{
  "activation": "gelu_tanh",
  "lr": 0.029,
  "momentum": 0.95,
  "weight_decay": 0.02
}
Rows from block 4 of a small multi-label audio tagger, named by matrix and row number. Rows with one number belong to one neuron. Each number is 128 + 24 x the weight over its row's rms, rounded and kept within 0 to 255. All counts start at 0. Numbers have three digits each.
After each neuron's rows are labels from the 100 clips, of 14848, where the neuron reaches its highest value: "lies over" is the class under the peak; "top examples" is what is common among them. Only what is clearly more common there than usual is listed. The data: short made-up English sentences, spoken by a formant synthesiser in many voices. In brackets: how many of the 100.
# fc1: first MLP up (model.blocks.4.ff1.fc1.weight, 576x192), inputs 0-95
# fc2: first MLP down (model.blocks.4.ff1.fc2.weight, 192x576, transposed), outputs 0-95

fc1.570:151082137135181117121146096147139150164160127119110113164137132125155137134112082124128099141094085104126120118131108160085166132114118128161135124153142126118086146157129078159084107132110188134130161089143143168116134128127117179137136098128141153134150082066154133092161136090178109130
fc2.570:164097138109121108151156146141157125134122124119165139129141129152095110103091135101139102118141098124127114138145160099096144134142122086170139103160141129124115150148117130093129164168135116098161073080190053115117131115132134081109127131141099143124139162099126097144149155072156120124
lies over: /ɝ/ (77)
top examples: /ɝ/ (100); reverberation (67); /eɪ/ (60); "later" (42)

fc1.524:131169150135129103105152100163114157140111132128159123146185116155152148093094092112108159094102130145162111142118148122147115136112110100151153134140115175152138096106086128078134112156166128127159145156133155182116094166114109166101132103128133120155171135097152109086134138093116129109
fc2.524:123143127124133127158123105088120139138140130131161102159103138143120076161175109103126145092124089149188095171127146127112175111140099100116110162149090128135134086130099138128155135143173119112163145092111142168158132144130141109154157132136137144150140134130131084140117140140095119093
lies over: /aʊ/ (35)
top examples: /aʊ/ (57); /f/ (52); "flower" (45)

fc1.197:127125176105129115101148124157119139123124119102138118131175100126136135144128123134108102138107131139099118089073100138088071124127124112084147181156151124090104148122149136101108101152174126151160130143156162143110086118100152081127136085121100132155154136142119120141125155125164171064
fc2.197:168156141098116137122114084123150137160106101171109104157160120127154130070110095134110118089128140132145163137101139110161190104142140137126161113116049113124113178142152138101149113158093117145155112139139156134124123132121118130163152129122120215099137141161088119131116142144133139103
lies over: /k/ (97)
top examples: /k/ (99); reverberation (98)

fc1.271:130102144149123125112112115118159155138108133129147091109142088113140140160130099133154111110108159125128153112132144138083148173167163175159093140134135120116136165166106099143146120104127087088157107142120113100119116128103128164154141173140139098128133143114080100144167125150112118137
fc2.271:138138134133131132117120115146140143156138135164116161154131112142118111144131110140154107090148071121119136153126122175154134098142145120154132172142139092097100109107095156120139156137095139151146107098157119151110161118159173152108130141154119147130142141117145175136185106084110137144
lies over: /ɝ/ (92)
top examples: /ɝ/ (94); /l/ (87); /eɪ/ (73); "later" (62)

fc1.341:138131099117144102128131112143156176124118143122109127145089147131144106189147130106124085112107094128114109119141077132140122176147146162120096105084156114143125145138099138151110159087167157099154120113170168092138089130114119176121151131154128109156105106108134119125085152151138087085
fc2.341:142129138110122102170151137132117106122124167118106074131128134103190142123155123114128122162144140150111122116083090090148106136141119105129166104113162149117146120130122118107113114156133138096133138133164155099106131108132103139137151131099115167152111080150153119130107127104099129156
lies over: /ð/ (37); /ɔ/ (35)
top examples: /ð/ (84); /s/ (82); /ɔ/ (63); "the" (45)

fc1.508:132066123120162115143099103122123135161145118097127108135139164162114153106102130124133052138119155171140111148144151120142134145121125143111174136180133142158106115087094117177172134119115151158073147153105158104144109142132096119123107102134137131101127141108134129138127099136156131127
fc2.508:105113129174134081105133129130136162136135160109072122151136122169090136114133166178132117123152191119140097135108129115130117150150100141110154117104153112154169150123158145114135148130113114133097135120135119133125125096147115131130089109133081137146147188115117096152132141090186124121
lies over: /v/ (74)
top examples: /v/ (85); "vase" (40); /dʒ/ (37); "village" (34)

fc1.114:159095131096144158115165104143118177157126102101160121117113154148131133121102128161091127081125109132141157134171133127067117151103160121127068128152135126126094123132165141128124120108145107132146102122172094107127132167087176131159119120105130113128134117109157153144150102137138139156
fc2.114:162107180070155153143130121145162124093122141103182147174135139163153129153133156131139118144119126129092142138150139149090133120131103128157111112132101065124101148138094104112143121134156145143138090110190112144148099119134148101147101150118122138119115139128130126178117161137113125100
lies over: /aʊ/ (96)
top examples: /ɝ/ (99); "our" (98); /aʊ/ (98); reverberation (52)

fc1.149:141141133088152153136078162130149133132138099142123097111125122137148124103085120147059156159157095133115121136161118114117145121097145120127093129108159105096156155131096183140128133164138127117129135089138158120124084143114101102098094131126099098126163128158142107126132129145115139153
fc2.149:112158128115120144166153108114144140111114080129130104139122130101121121109103116189076153106094120106064118158136094117133134099120118152118083095124121101135159114129177116106144133130159146103120160150116096100147106135144107118112058080123136140100151145131095121079140121166157114168
lies over: silence (93)
top examples: thin (high-pass) (96); reverberation (65)

fc1.289:138140144134140120151081187146163138142147123102121131144118081141123103198133164137144110101121192114104126164127140143139094161207147142075159141172131143134137154109119120175109139142142186151142148140107147124123115119134128134118176135122098073120142129118133135127134122150139147149
fc2.289:127130073097113113098130133131133125168091128139104096104112124102154110069154129102146124126132167145093082112148082144097117171109151137077141167163129160132111126118162127131074090131161113130105159154079143157153153128160142093113132145096184137151119117112121112094148116148126100126
lies over: /ð/ (53)
top examples: /ð/ (75); /ɛ/ (74); /f/ (47); "feather" (34)

fc1.469:122102140180107116095143129141115135142159099137143115166193097130149131123139146139123103168141098124133113168140105104104127083119167130109113147131167166126138142104145120088144109107155136128127155131128106131116119143106127129141129148115113141103159096148156145148142175135106086163
fc2.469:120158136102112097115162160106174110107061074137124160138155154078116150129137121108110157131128092115161150087143142135178161105096173120137168116104119166148116111145146144127179145096104141112132142128119162100119139151108108110186127155064139119097129136117152135139122102103141134133
lies over: /ə/ (100)
top examples: /ə/ (100); /g/ (56); "garden" (50); "apple" (42)

fc1.220:145104110084134106129088147121121148120130148138177132145092128146100127134123127130140130140120118110114103148078128087126115131130116124143159156107144111175143107145137135135150138146143126098127120126130124107138102135106164077131162108071115138097071155155133131074090172089094072162
fc2.220:076117092140160134113123129090119114134134161139111133117129136164123135130168106113135115094136184090160131097124128137134131142110115131173120131123192115139098136084102077152079106148131087141141101165113128131085159164124131125180118135102161176150119123113097096132130155122150089150
lies over: silence (93)
top examples: whispered (95)

fc1.504:127163118110131140099101115151168142146122179113138123154137161117156148115132120137091135146130131140113145123132130111163097052112105154147129121107114102184138110098119107113110143160111140136161108104133154102161105147141130152121138130156145114130119126125147133103100088145169162131
fc2.504:133160126113114140150141132137121141153106147084121157106114136178117143133128195137116141107149121152136141132126143111101129146119161128101151146095095124104138155127114130150077076117161099156173168122135117097142141095104182146140069141110135084124130125146122116132123111152100109116
lies over: /ð/ (67)
top examples: /ð/ (98); /d/ (82); "the" (48); "that" (42)

fc1.173:088164110118148099138109129152167112170119108134118130113101150132151130120136110085102137130126181136117135104149168166165130124151131186175131121132122146103147108110156136092127125166132138160123136155171112152120112148101085117140120114148149152062108136139164091120131145164120111147
fc2.173:125121116123135123096090112086138126175140124119169093146135150130155147097119121118085139164124117104135121083168102132159078104139152137150150115111113108149077101120141175121136123071140144125147085151138083122163152131147144149144138159131101108082130163090092119150121139167148155149
lies over: /s/ (28)
top examples: muffled (low-pass) (69); clipping (39); whispered (33)

fc1.194:097117135097102119163133151143116124135129124165177165118151137171156162152111142075132139128100112111143143086150153105105148135124114116103122138107164115122163141142121141162123142105156100113114146132133118141129191152159096147135140102173120117132149140163091120153114158130092102089
fc2.194:144104120122075076133129113141103130099125129139133102131154132151139123160136152124092111148106118131124141139102163148144115165092120117113134122123115130115128124126134116147126104115125119142138100138129106127162126130191144124107145159133109128095102114175087154113150089106159103120
lies over: /eɪ/ (44)
top examples: /n/ (85); /eɪ/ (82); /dʒ/ (38); "strange" (32)

fc1.31:116114119092149140149119126144114110085159172152130173124102065124146115109121144170117112171131134121126160141075102113097111136102130110092167143149142141149115164124174122168110138162107140152119172152156132136115168097123149140130121105114103164136153155129074163140175106143135147095
fc2.31:141153196156125131122090172105111118152141108126136146118131111118124146075171108177128077110124157128166120115086124122093174106124120133114114120108151146100134170120171101112116118155135134122144158113149135122102127116092110133141130122073118131166151140135106128171092114125099129090
lies over: /k/ (99)
top examples: /k/ (99); /ʌ/ (42); "cup" (34); sentence kind: request (29)

fc1.195:159126136145155079091151113125123202177117117128156118148100124171113196187162141134194125141140111137076145077173130145140132136110153122126096123124131128106136118131119138158119112130141137098142092119116175121118105143091112126088145128150099136104141126118105130132121118110165140127
fc2.195:128131164160081106153163158150111095150126169119125121139125189139149154131120175146135104145155139100139147113156088128137136097094145111088107098119138137155120127133143137089106128156131136169128068083183125102116110131116124084135127144165118120145127151128144117153151081099130149111
lies over: /ð/ (39)
top examples: /ə/ (79); /ð/ (74); "the" (45); /ʌ/ (40)

fc1.512:131103142172109129111118083109108164121132188118160121133119122128111112151103108130143135169159145072106129140146109091155147142137122152146142149104122117109152120134140095145093128107152126146086160177156103178125119119114082150137156102080135101133118110106142109126143142138171143132
fc2.512:096099106140159158093120138102132156161110135135135095130155109100086121114102105089150087118144159129124128121127150113161149120146118105158140096152111087078118092113137097143166153108129130135119079103139063124130157154149068122159127133096113154122154145108130178142158115124157078160
lies over: /v/ (50)
top examples: /d/ (86); /v/ (83); /m/ (73); /u/ (71)

fc1.129:105104131136136126132135110134129190128160158114128093135123118125103151131155125110104128076184182106130165137090112144146172098118099138119104121123178118100158145137121164168169186153129139156139108117100117149133128097127148148150110103123124147144122083122126130166122101133151113152
fc2.129:097124115121130107151118093101126118141135106119096162149122124142149128099133132121124153152162121145156138150171122088111166097185090123137167151162106157144147113092116096125108127119086088155123132163128135132142107159114129132176160124149113131133155130115133153120124116109124124171
lies over: /ə/ (46); /ɝ/ (32)
top examples: reverberation (98); /d/ (82); /ʌ/ (36); "under" (28)

fc1.382:108084073105100152138150094119107167094137113100119168094144134148097143153134125130122026184094132094131113129144121085123165149131119120146131093128163093139129147113103094113163144096128111126144140148142105119118171181192164133165121114099079129097137115119135088123120157125151157118
fc2.382:143138089134101116164162093141107121144151136144123142086130122128109105114131139195123136146167150148127117147087138168134095091120112166115077129126140111140137101141138108095164107133102103161138094118115142115106098156151074127122175112108105129122156135110125072130112083113075086120
lies over: /eɪ/ (72)
top examples: reverberation (83); /eɪ/ (82); clipping (31)

fc1.212:126171143081121147122110161124149154126115097130142177152145162147148096125123123140122131171149139143140126143129131125086107153090135172088150080094117134168110133081093095156109143123147138146124124117135141148170098125136084125139125164093096117136120138177111132134110144128169148107
fc2.212:118175163133177100160144140122120139114099098108168105165075124145147107134092101149115094138130137097128138101153140102171150156158129102116112052125127153139144146087130123131103142099169119121098138112183155179119151139167144109147120140114139162143147148103132099131127155169154093112
lies over: silence (99)
top examples: white noise (100); reverberation (73)

fc1.406:131111159137100151135102148127173111116069097105141110141141061131068169124138133108124108131136101154146187136139114106152182124117094119152111116103145117093130119114145105146116182089106117144111167125136174117123075113136128160184087122126163071096135133121147118110157142146166132138
fc2.406:110085125147119116128157136109102127130129112124125114159150099138134093147128113153082116149107133149108154129150151119102162102134071145141140096111172102122088138156102126131112080136109148128129166110127121127110151138138121189161122156106151141152108118112121124121067128129129088164
lies over: /ɝ/ (71); /ɪ/ (25)
top examples: /ɝ/ (90); /aʊ/ (59); "our" (53); "beyond" (28)

fc1.340:093144122127101155147116143081142128117107108120137121173161195097154113118143095111096129150148143136162128139149090101091148138096134134128153166107113099144117119128113112108139121072118084135138113132157134103122102090132139122132077104138086116097090172188113127074142121086140161126
fc2.340:167110126143105118131125135104128102120114121104106143144129112083124111088154128092116146141116113101088091114135152166136133128152182093137159134141113150181106104128138190064133120139159135128132134170127130140142148105130157116134117152132141146125163106131103137144110104136204152130
lies over: /s/ (50); /ɝ/ (31)
top examples: /ɝ/ (74); "her" (53); "this" (51)

fc1.234:123150113107141143098145109115142151134172117107119142127101144103107155139177135128145119127142139134078117140101120145115099099172075196132155159117124091121121142106124118141121138109135147150132138124132153161091084139103133113097138097150096137144165144094154150102153079107156109134
fc2.234:116158081083154137159155108130152093144128139120140128108138131132136147134172135123124164135175103132104150146121120120110105105164160119125090157147155135113172160113174119149108114155118101129156128150084107121098160130123139137112120096163111080120136139123120082113113115131127112158
lies over: /ð/ (51); /w/ (44)
top examples: /æ/ (64); reverberation (61); "that" (53); "where" (45)

fc1.60:077136118131120152105164125170143120101164145110131125181119137105134108127154122202075093128142091106096103124146139109167149089069158084084086105111098135167123135146084129113102146100160115119103115142146157095134102144119158117088144086131112118126103086154149110109157142134144122105
fc2.60:142100115156117125112139124133125116084133183107110117116101152113108163096102125160140082149140172178122112112117136107130178123124146109144168101142101119124087105124155080140082105146137121098124126135143128121137114078131162143117110123148138113125187130162119088122123140147141196136
lies over: /s/ (57)
top examples: "waits" (32)

fc1.499:151081136138085135122090153129123119096119122101125113126153118143087150159118100084119146137089131174167146117143100113086126153139124140110142109138121161142135145165094139144115167113089147104144185126120123150113124155119165092141139185152133128119106111091114137116118136098159107159
fc2.499:129127147134162104133132136129142149098115166156128103124109113087110137142151147180175111091167114127156151128074132131115119146101182121160151115136142140184118131144095131123116090124137114117158154120116119114107146113137117168095141147116096137078126164127112152120093130120125116156
lies over: /s/ (99)
top examples: /s/ (100); /ð/ (94); "this" (75)

fc1.285:141128144133117170111128117138110158132133081123139174175093098134153122115165116128099094116153052129105117101125134188107183147151125139147111074116125152119129141104102123119123121106122069123141158106151108107086149128156076142102111080110125149100132107128126093103125142149136143111
fc2.285:108081104122144104133184122101096118125155115131104121118095130137133173130121143151099170117090106158118111144154141172130128177114110109134133131115102107108141109111116101133192140087123121168134162112170145175119142154135128129121157124159132155118136115155145146114148119113097139080
lies over: silence (78)
top examples: sentence kind: statement (98); /i/ (91); /ɛ/ (88); /v/ (85)

fc1.446:139150136096153154111115103130172121107156115114144161115130147094092144117097130131124167159160125100128163095099117117148123115103104133127110102102124160137114129093163082146116138129118079140147104117117102150117164149104077110148108143104106121178137146134106178114094157144185154175
fc2.446:133122120113089152121150124128140081124164147122133130099126155124086116114135134153151137117123157101089150146108088117159136127155102176115049138144111145123144152083152146175155133153096110139099082166134148160122135168106102180119134156150142142166129099131104152101125124122104143178
lies over: /ə/ (67)
top examples: /ð/ (95); /ə/ (87); "the" (78)

fc1.7:121140164140148128138106166106139112112083101106146118122082121134132101156131130158121107104108131130109116095129133143141162132143149102095137139078129102129109088148108172120130120126157102127121091140135110120113133108112095088145132122100182100131146120138123104108131102136146102150
fc2.7:121102142111083164118121161112164087109127119137104127156136145114123124125138145084155109124143132103126095091153151143146108119116151151112135135108168156122105060149135150106084139134159108117143145148109131089154161106093117125111103131148141174130130178128115097107125137147152093152
lies over: silence (95)
top examples: rumble (97); muffled (low-pass) (43)

fc1.125:099104160141130119118165092131131123152134097116183105182129130136109149124136166113108117079124126114100123111150138155058135108116144106101110152145138135134146138141122131136134136118141117146137123155119171074107118131127135114176120110114134122104072145175186163118107113130139107160
fc2.125:081133104122162109158155101127104132134075132119156161138094173110166087088132162175116089128131136132136097109125111117092169093104141125151101148132108114134141135144137158120124125117164125128142103215158141104132105148120147109134100141142100156100128136146088156135125126086130109134
lies over: /ə/ (96)
top examples: /ə/ (100); /b/ (67); "a" (38); "table" (35)

fc1.258:080160135125137121156109122087121150167143138114123171128162092142172125137138124116119084133120088134161124134122138097158143141121182121155131130081170156118100155137120131177138145122165124104155130131125111129158110145141118078126114108138127118137117129155130153117142137110126119142
fc2.258:084107136143148135087105088171086114181139122132112122142122123126115167188189105133157138132146110126093106117150156129164114143130131111147168141120138145141069101121114169144117131143136145134120085149128156153155072171133153128126084120119147113128126093087122167114132142144121118138
lies over: /ʃ/ (99)
top examples: /ʃ/ (100); sentence kind: statement (98); /i/ (96); "she" (94)

fc1.549:143107121112150118129144111087109173151145125110162123190079122118118155111111096150127094125189156142160083123088124113149113140094130113147140138145091164151120125110142114131169112151112110136149137150103141122113129092145179135107085166093144098129131148088106072100167125122129121067
fc2.549:124102112156152098146168162111116130138140135136141146122084150145128131181111117108089106131104116142128165142127171142108106162105132115093103141141128097145106136146101165094118165169126122084120156143141122115173166120164103111175117158137139138118124152135111109187123149087127118114
lies over: /dʒ/ (47); /i/ (41)
top examples: /dʒ/ (50); /ʌ/ (50); "jumped" (31); "bring" (25)

fc1.520:109149128153179162135131125129082157095130135131131155169145087121142144132093167128124139120106116142133143088091156117156132110098153149155118148094166099110150131121105118132138163118139163126122126123155098134138088144171117146122145103119141102075111097120147155074103184140126099135
fc2.520:084097161121111122095100124139122112173110147180136113135149092152123156137100124155122128145142133138134132116122161111158154120165144150155123156159096098136118103124124135124123089128145108096113073138126144143110127136134118120149102089134151106126141126140115108144075116108109064146
lies over: /eɪ/ (56)
top examples: /eɪ/ (68); /p/ (58); whispered (31)

fc1.13:142083166091127121127129150194133144174127138096108100157117104130119166105098136136171098116130131091123173120124151106105113148133182120130096170101182145142169128098143127129100090144132127129101117133165118124163100153112131181096115140089141082145148153097136167154199087122135122173
fc2.13:177143140091124159158128169118122109145123161156157126171141138158143123155107113136099164112102191103143125106108120158124126093124136103102140129108125104132129104142110156132078121163098148165063146135150083135122142125136145107148133131145129134114104148113128134165157130125123126107
lies over: /aʊ/ (60); /ɝ/ (35)
top examples: /aʊ/ (97); /ɝ/ (84); "our" (71)

fc1.309:116122150147127125074110091075161119169135098164106137131130094120128095171104118110148162115115186112103168101098161129161144110120172146159136136130104148141124105142159100096203139120108129069150088134159141128081120119112112145115114147115123145095142142163113099144115118153173123145
fc2.309:112113115143158083115156112132110125117129166133157157136127167145110099150161136145147151131102132150141161118168149139141165128104135141110153105138138121104137101161139120133152124131170137148100107118127108125119110167114134128147162094160077111107119141132112111138128165089118151180
lies over: /eɪ/ (48); /ɝ/ (25)
top examples: clipping (66); /eɪ/ (63)

fc1.106:121125122149118112098108156131158139126121139116127152112101117162117109093123110109157148097114135155081141088179149144125093146163129139106132152170101138107136103131101148157115169149080158120174071103118115087139150116091188155140134130149111124115097113138118068136092128145117128098
fc2.106:139143120121135128128138103153151098139107140131153135136141099146130099145123119118100144074103127150155128117147083139097145189127138092119150129147110116131132102109165177053188127108142124129155112121094120098112186146154112138151113124111114118164162097134190132168108116082141151163
lies over: /aʊ/ (56); /oʊ/ (31)
top examples: /aʊ/ (66); /tʃ/ (40); "chose" (29)

fc1.304:154152149116180147119095167091137154118119149092129131125126113075115134107131147137116113105165134121127149124121140069167159099172130154158191097114146121135144113146141085121098132148133149106121165128093131155152160148143104134156124116120164108115110108138150122127150133125172134094
fc2.304:096142126181127179095139132144103145147118162109108102107124135137122151121126136162141117102140170139109172123118108092146102138142139147099135100120160105091158150128165132151116140153127137104116106117098102144158151100131103148136131144136149097138132118132140123093129118141131164101
lies over: /ð/ (77)
top examples: /ð/ (88); /æ/ (67); "that" (39); "there" (33)

fc1.389:181170135128156127152125111152088088138140155135089103139118133160154079094096152129127147117105127154100111140150134156085120154172092147135122149158122116169140148129118094142132197089136135148113100107110117131133121165059149146158108112177109107151130102132142085088112124167110114133
fc2.389:129173129118148121142148111119126121127150101168104089118103137143124087114125141117101136148105103157165158125125055120148134151160114170125106179097146163144160072159135135078098121086135119105141124112142095133154127128151152105136120132103144165142121174132122116169125168122157160108
lies over: /aʊ/ (77)
top examples: /aʊ/ (83); /s/ (80); reverberation (79); /m/ (60)

fc1.239:148127125166144108106103093095140096165148149094126118140144146117134115102104098106141139116161100124109164123137128115097138084068098157161137129116131109124102110123151119155164121105103094111126131148141146130115156169132129133120080107092133144121111153135099130130151121156118144131
fc2.239:138116119111108066094147122125096081135089156097118147119158129138123113130107133135154127100127119135126158157141120094113140125133141135169122135130122143114153107181122135145140143131169104124149068155123103153057160103071129077143164101127119065197115163128137092126148115105136119155
lies over: /ɝ/ (43); /ɹ/ (31)
top examples: /aɪ/ (62); "driver" (37); "near" (30)

fc1.256:139097143163141166106147133140189135116121129126106145141104118148067127147146124090176142131149128152136110109138141097145165123111116128132089119136152137149175146138135070171069147172120084127162155134133138117120102124155157144147110130112139115102162094127163124117143139146178096121
fc2.256:106103107160103120091146143100119129136083099148132125160140149167055087118122108102160106126130119111092173155122115123110131161112131102164120075119121130110154135161169117120169176167109092120153120096120110089119129146099133140147105136162146133123124116088152125141180090120140113142
lies over: /ɝ/ (100)
top examples: /ɝ/ (100); /aʊ/ (61); "our" (52); /f/ (45)

fc1.280:106116140129157079134127108106149155121128147141139117128139092131087104089150138137121121126148136119150145113090136145094086148147157135134108122135143129117083141132109106127141141157119135121126118130103179143116114130104155128055106098118085136090117110113111162115121114172165125111
fc2.280:111115149139143116140138113113120121153145141139102137146141089102126162106147090135168132125114112163152128130111124102136107141112118145143149123177160137138077139121090091099131114126120123135125100136120180155130111128147116140134146133098119152107132081099088152082105108085132080187
lies over: /k/ (100)
top examples: /k/ (100); "key" (29)

fc1.148:158105143138087112097128112145131153173127086119148074149099166113139127167093099140121159112129107160130089149132127111112119149142164124186129116118103086109119130158111128139151116101128103160130139108126113111117141113096110129138140126143071111087139104157109131136156119155186109160
fc2.148:172082147123124173151143164124128142140123139117167082163109100129081116118113152083105119103103127153154129143133132131088104114113120165134139150112127122100127136171128140132133095109124132129129144161100120126103159140130128129127091165126106143171165153125080131150131129086160190117
lies over: /ɝ/ (85)
top examples: /ɝ/ (100); /h/ (90); "her" (80); reverberation (76)

fc1.294:144099093138087126093109113164152140104080106149144186098130080147078161148139115105144092114078137110114108128111125099165113141129132132179122114134121101119088131146132120154079131093143076117132155128138126112095096109143147113135125150113127117117155138173112111112119177127177173162
fc2.294:109070146142116137141108119132145126101142118166138120149148151154092102187137114134134134102133117101092140087084134112131095099173149090151133135125114101125120135101134131132139151156121115126091140095124128084100118107128137126107106137165133077157128116101148081092156113173141129151
lies over: /ɝ/ (61)
top examples: /ɝ/ (77)

fc1.429:100141135111086145109117121132106109118106141093150127171123104102130139173145129150105139147100096126170110081128123157114143155179153107161112126140145132121131155128107158113095153112127149119141163100155131112106136156111092121133176157119140121128144139127128153142097131140106087100
fc2.429:118171119123153145092110112166128163126147158099161123180156167113132144183132156153122160170147115144180146126120128139150155097154126118143134168140117124102143128150100126132165103101123155123091138113138142122103124137115152194124111140106123135076164128151132152120085141154150103107
lies over: /ə/ (71)
top examples: /ə/ (95); reverberation (68); "market" (30)

fc1.553:136122125108142127110110141119148129121105096114125159141126116125131123109114121140116147181123143117097117122139101148103102121122152146148123087121154112127144160109100092178160117143104141099136119149122073130105109128160126127178123073091119122124151111141105139111110107079148144097
fc2.553:126161136145147081119140126103127129104104147134130113147130110168108114124105123122119141121173113102104145080074161119116133136138123135131073083117169121107117134102134102131126174116131117122151162092125115082122134158113108142148145135146123155093123136071080119152100131107108076105
lies over: silence (100)
top examples: pink noise (100)

fc1.12:124122131121155125165115152125129117096138118143138131161136094110135133137068089132076112099106152089120150150160134108139135147121108176165150094096151085128133147109152079109110115138113151094136140074164088142140105141118111108111145138109135105116149096105156109136165174133131135136
fc2.12:128137108115121127138098115129107118108126110157154071138135142136114107084095130103113132126101138169187139106145139148091136103152175090153091123095155123122112167111090127115163122180150117094107090080130116143135135137137110132155101102114146141097149157139117107125150093128102083154
lies over: silence (100)
top examples: mains hum (89); thin (high-pass) (63); whispered (46)

fc1.35:120086149080194116131110108130130139114134136121116159103104140115106111111140131151131093152147161107123107071133125145130126104158153129102162143145146100102083104128125111063110137146107117115193114108131132112187094106115139130094137133066080110139123099108124146119127076143139098120
fc2.35:110144139148159121132136085102165104099121123138118115112120131113146164088166072093061134149157070145113129100107143120128091115113130139102151119138126120145128153115120130103098081168132107107161104125104087110153130178143135132151117136131131167150114126122122149093137111104107129146
lies over: /dʒ/ (37)
top examples: /ʌ/ (52); reverberation (52); /dʒ/ (42); "the" (36)

fc1.270:149131124109175212120149120131102125144129138093105131160116127109081125125119126114120149171179137119119098150119131132145143131119146157099120125145170168099162101117122130155143111125158125119120170199092103160154124173115128145106130149095133115134127118137123095139081153139140143115
fc2.270:105145131121166113087133120112106111152107141141120136131119154085115103121134152106131159141150120127097183163122132191130143168159106152102130126123120134107165174103152162124087103164160117130147117156108115120140137126074120121150128146118138161137098104122131080116149129134122134135
lies over: /dʒ/ (90)
top examples: /dʒ/ (92); /ʌ/ (85); /m/ (79); /p/ (69)

fc1.392:104141110063126098125128136150140105125146126086128119144131148109089098155134126089107133115144165120098160114144099157108115134132110115088146147150120151152139152092128094125110189116127111132088132156168166115120100143151123054129127095128154142147117125123199194115167121129130102138
fc2.392:136148105084110187125120100136198105100095143160151167108149144134125143124138118144076124153163105136097100139144105126145151131159164122133099144121120104143138087150132134164110117184127145146124133162146146124093160129133166107161134104138149129098153124104183126183075131123101126130
lies over: /ə/ (44)
top examples: /ə/ (96); /ð/ (76); "the" (73)

fc1.402:131148114202083152093169138115114111147127175115154114131111145116097146161140174134129132184139131146143137118177194124138141132140168142143120113129153070122108107101150148131135157117093185103108118113117123100112129167119152141121125104102077120138125160145124123162141095155109082113
fc2.402:116103154113122131129145117139178127155132131122174128105126136129140127103122154150137091173127160130165144096200129137156128129141134139112144123099114111142134118123146113118146130078112170140151132073108101140078128152105119123153117116136140107137104094131128101129116184105196136109
lies over: /aʊ/ (100)
top examples: /aʊ/ (100); /ɝ/ (100); "our" (99); "me" (33)

fc1.486:132129154105123162154092135102179089100147137115136126146092165123134119174110126123119130126164136116153173113122164144096150153152120139154128137136153079117117137100085159155088104131134126105144107136110115138113152173113130138135145136151092106112139136111137127135086129152140105119
fc2.486:174119142159115107093119151065163138041136167150122127113097122132153104161150148091122118179143131086111102130116116129140149153117147132143163136102140135089147131179138171121118148148127132149143137122162148124100067105089136168124135135126158128117152152120142135112119135150091130174
lies over: /aʊ/ (76)
top examples: /ɝ/ (85); /aʊ/ (82); "our" (77)